From a checkpoint of a small sound classifier: activation relu.
Rows from block 5, named by matrix and row number. Rows with one number belong to one channel. Each number is 500 + 40 x the weight over its row's rms, rounded and kept within 0 to 999. All counts start at 0. Numbers have three digits each.
# convs0: first width-5 conv (model.blocks.5.convs.0.weight, 160x160x5), inputs 0-17, a 5 kernel for each
# convs1: second width-5 conv (model.blocks.5.convs.1.weight, 160x160x5, transposed), outputs 0-17, a 5 kernel for each
convs0.96:498520576465500473510530515453449530495538515598564519516457503513521482474525537485498499485503450476476509449554486529481509475546525500505513489538441477551533472415463523553504534527485479476412470534527500543468515601553531424547511500549505449513498494509548445488
convs1.96:455458521452482455517508526579490522445494495478519519525561443510501461483481428515446456530424518477547475505562510443450514465585525471528468432533542483517521514540500485462558483461484539582478465573452553532527533432505521552521483436550463490543476537453513456567
convs0.97:461545465504507515486525504518441572441547506463460486460464514488436565472576456435518509549551514489526479489398500428606472583574525480468467539380497558521486476481428543458498523503472522485519546561526476450461493507465522487500509504500458496519471496499511445533
convs1.97:485437522502460583467505503550511525481480518521512521464517486539511417468514564498553505489498475537503513561421542533544453536540559608469495513456543504480509518575492513506433543500466540491504488444478511501466480458474555543431561490478472481488448477468474500467
convs0.98:431537438495510525490516508466521523550437521532483481449483541497471501458515432437496524501444474475501421517494541514430530546521559427420550537438522496579545505493543484529543493435511483542492503520532450415524424417461465464486525523522456508468433477500523529573
convs1.98:469473474472497515567471490472535522536503462538542499531532504440529559458495503483479524488508541479528510490498497485540451552503499558457462470530530533509491533562485513494471541498525521466496556408487497521518482529519474550476477529454519438552515502481507449494
convs0.99:437492460553475522448403460490523550512490436555571558577557511463522573455526469502480548489521408470493498478494549469506481457435547494493476494495486514519439512471509471515466503445526493460482493450469484475464463469516527406437452492479479509488438522516503491536
convs1.99:562487549442546509476563493470485591476453454543509476522516528527524461497547493453390454489525511492508526537496480516497507507518543520507517483509494522543482388485480500547516588478483531494462510550484452493406524517472508440510502493486450402424480527506447469583
convs0.100:503465506485466480515527517532445519490516485543525576519504515463548533498453477544533536495491532530498454472481530529448503452508467489551539523506450531474476488583484469550518530491591545470483546543515518349443457477538483483487467454469480520559603498450458465453
convs1.100:469460484570601511481501479554602492497448447506510543523519487487539504535424475454498579465518542498510462411493414472477570507604485452464527473550563490439520484481481528493507541466508447436486522533474551498448436490453529450465476463480554560533548516451457558550
convs0.101:489467471499510531507447481528492519470500462475515543558513520556507491519523419544461468481481475504525490431507554593486497565481518535538487518490485489572545548504554472452507516521591505487475502509549503476486488382445508523554565521484513479513551515492513507524
convs1.101:496500496496509414529561505534530496490554439503481502493569546496540508489478539468479528461583423528558525512472518485504502534480466486510491486489547495570481437532480482462478454504451505513466507454519522460436467452419473431468436390503472502498478467505530521591
convs0.102:470427547475497564449465501496472498454538476473452453546509487573471509540445517472508483583476519496442450448497529495461471516517488452474521524555463574468489476512447504543461471464502534517493549398573515445453440520443434495526494515493454492484481541481502503440
convs1.102:531511490540469589547535466509432500492527531492519553473503476468514543481468463507477476468529493480569522480544553508523490487506411592521503523529402536505486522498524500505576488505527474484468587493516455498469471465492508434514544426532517513493482484458521455516
convs0.103:499575447458433536548503516472577453586546478513503452515518499455491503531518491501437512509502471484487466422492429506498538511496601548555490546508564534520543482549539522459434525517535563501545507548411555507480548428556523487501484493483465481473477476541424501412
convs1.103:578531553448464532473563476506429543545464494465561528454532440487516509445452430512550513467493485575538562515511499512523535508439523470433475529442483548465541586511498532463513513519512511514498489492503476465451518495488484510491441513500522572516433502474465489481
convs0.104:545480503518521509495497487554502486503518535429454463419454491549489535459467555462439440510513536458480507473511533515481473444500515503502576433467510453489522569467424549578566514528512500421482539473465571448544499456502449493545474440511498488476450484465562487523
convs1.104:405442431504576498460483535491522457504487482434468524475510561509504480491538525527584528465494572481460553507499509495504505508542526472506373512504466462516473449450469492494536568534437402434484478589471477525505458460461513458455558497523485474503514507439534448531
convs0.105:515373640542479509566481477514441503493515506450492509470521476507501524513475502531468491518527584478539507495486575466522494512445472482485576430488445538494461522508465485426486521490566542511446561545476565583531440549518522491496619507503486575395588441516494538455
convs1.105:461479539465476531467458563488469507492462487511510484467515417525568551463508455500491482420481517483516476462470467528490504463502527492524472528402479505427537600491438530519412510509463468522489487465470558510495455437527459502509533434539489562479478524467462570502
convs0.106:494509550501551559499507493514495409516435459559538523492528470481489560453544420450506497579455442481499490557503558493504460523521479460497555441515475497508479525518487553519500501488459488542469504528505468525538483467489460547511517494529551507513519530470554466521
convs1.106:512490457500491496533510531565475548495468475543528487454431462459512446417525523485509517492457503571493558555554552523400429442561468435597514516466431480477545569458518497437541524507486488461483489518542430501483542465511458560505485525483500467462530516506516521561
convs0.107:520445581546488555472552488483543437530466556568508541482500531495491490472544466527458495500508572385550491421490494568496446505502535543486525539461529536477528491521499498523512503497468469507531550533487496470529562567486536470507495553467509520500469574491524410523
convs1.107:465445478529468527515511486476458547485494480566510470484586495477478458451520516469431513554495507470536519442538517510512513479406518526518449451533469533511547549470413485519434572553560416514459483488448489497450470500427506503495512533448438544519511500510508520440
convs0.108:614520510427412490467508448512515446505494448507498452516528470472404480483458444487449503458492478468556534416534547434473468465598506499463523434518498522503542547534450488535453489480539533505479504544515538615525488555422581488525485435466508460472474521488548482481
convs1.108:487450488414539504506578465430466505503485512492514526541485530485424515521470476478442490505467515485458460489454466518520552477500516498443445425456446534467535518482470527521474562488511532445491551521553538537513454529494529469473473559550556539508477500515465510485
convs0.109:486421504498522547535438429581428536470444503542534519504461490578548526524505536479471473475489481530567554499464501435475447506475556548456507521591496484519521498476400483461574472555482534478514540496508488443516523471426446499522602572500531511473488504462525501515
convs1.109:542534504476461517482469594513454483486495487489515469497554511510508509497572507562551565487528513561470499499458456474525556541478508484504485482447496521491480529467495469420448515530532437498587470489528494524465543449514554564545566506489538506510523537504533538469
convs0.110:465452438574514490517474469506538447507526503542499464562512538479531476508508530468474503564477498472564449514521549576494518454477535514457485463555480440497540498506492493435471507467426559458502520473531567466508558386651542483392557483536501550521459467459468478403
convs1.110:487510528522454508494509486547488512474480453526520516502541434477492490469421460468504406456540499527421501439517499551524478531468523530450470495427427433479577559459471484462502497437435497503499488514538459492483467506549477484535491516541531572505546406389523491503
convs0.111:503512468510450519501487510514483470498454535485528493511505492499535487460496479531496512500567465558503508479541565426481559435561484466517458524425459512494475498492512484530431510466549445529539445525476546548504534488527485492520467516519483521496499513557485511486
convs1.111:531529553498520512476450478536447456477481572520516473495538464472459459469486516470478451478488530487554441511473528473486503501464478440493546501448483429517524432460461469485492545487531507536384462458394472508472503495472495529535487581512510503467440494491536482559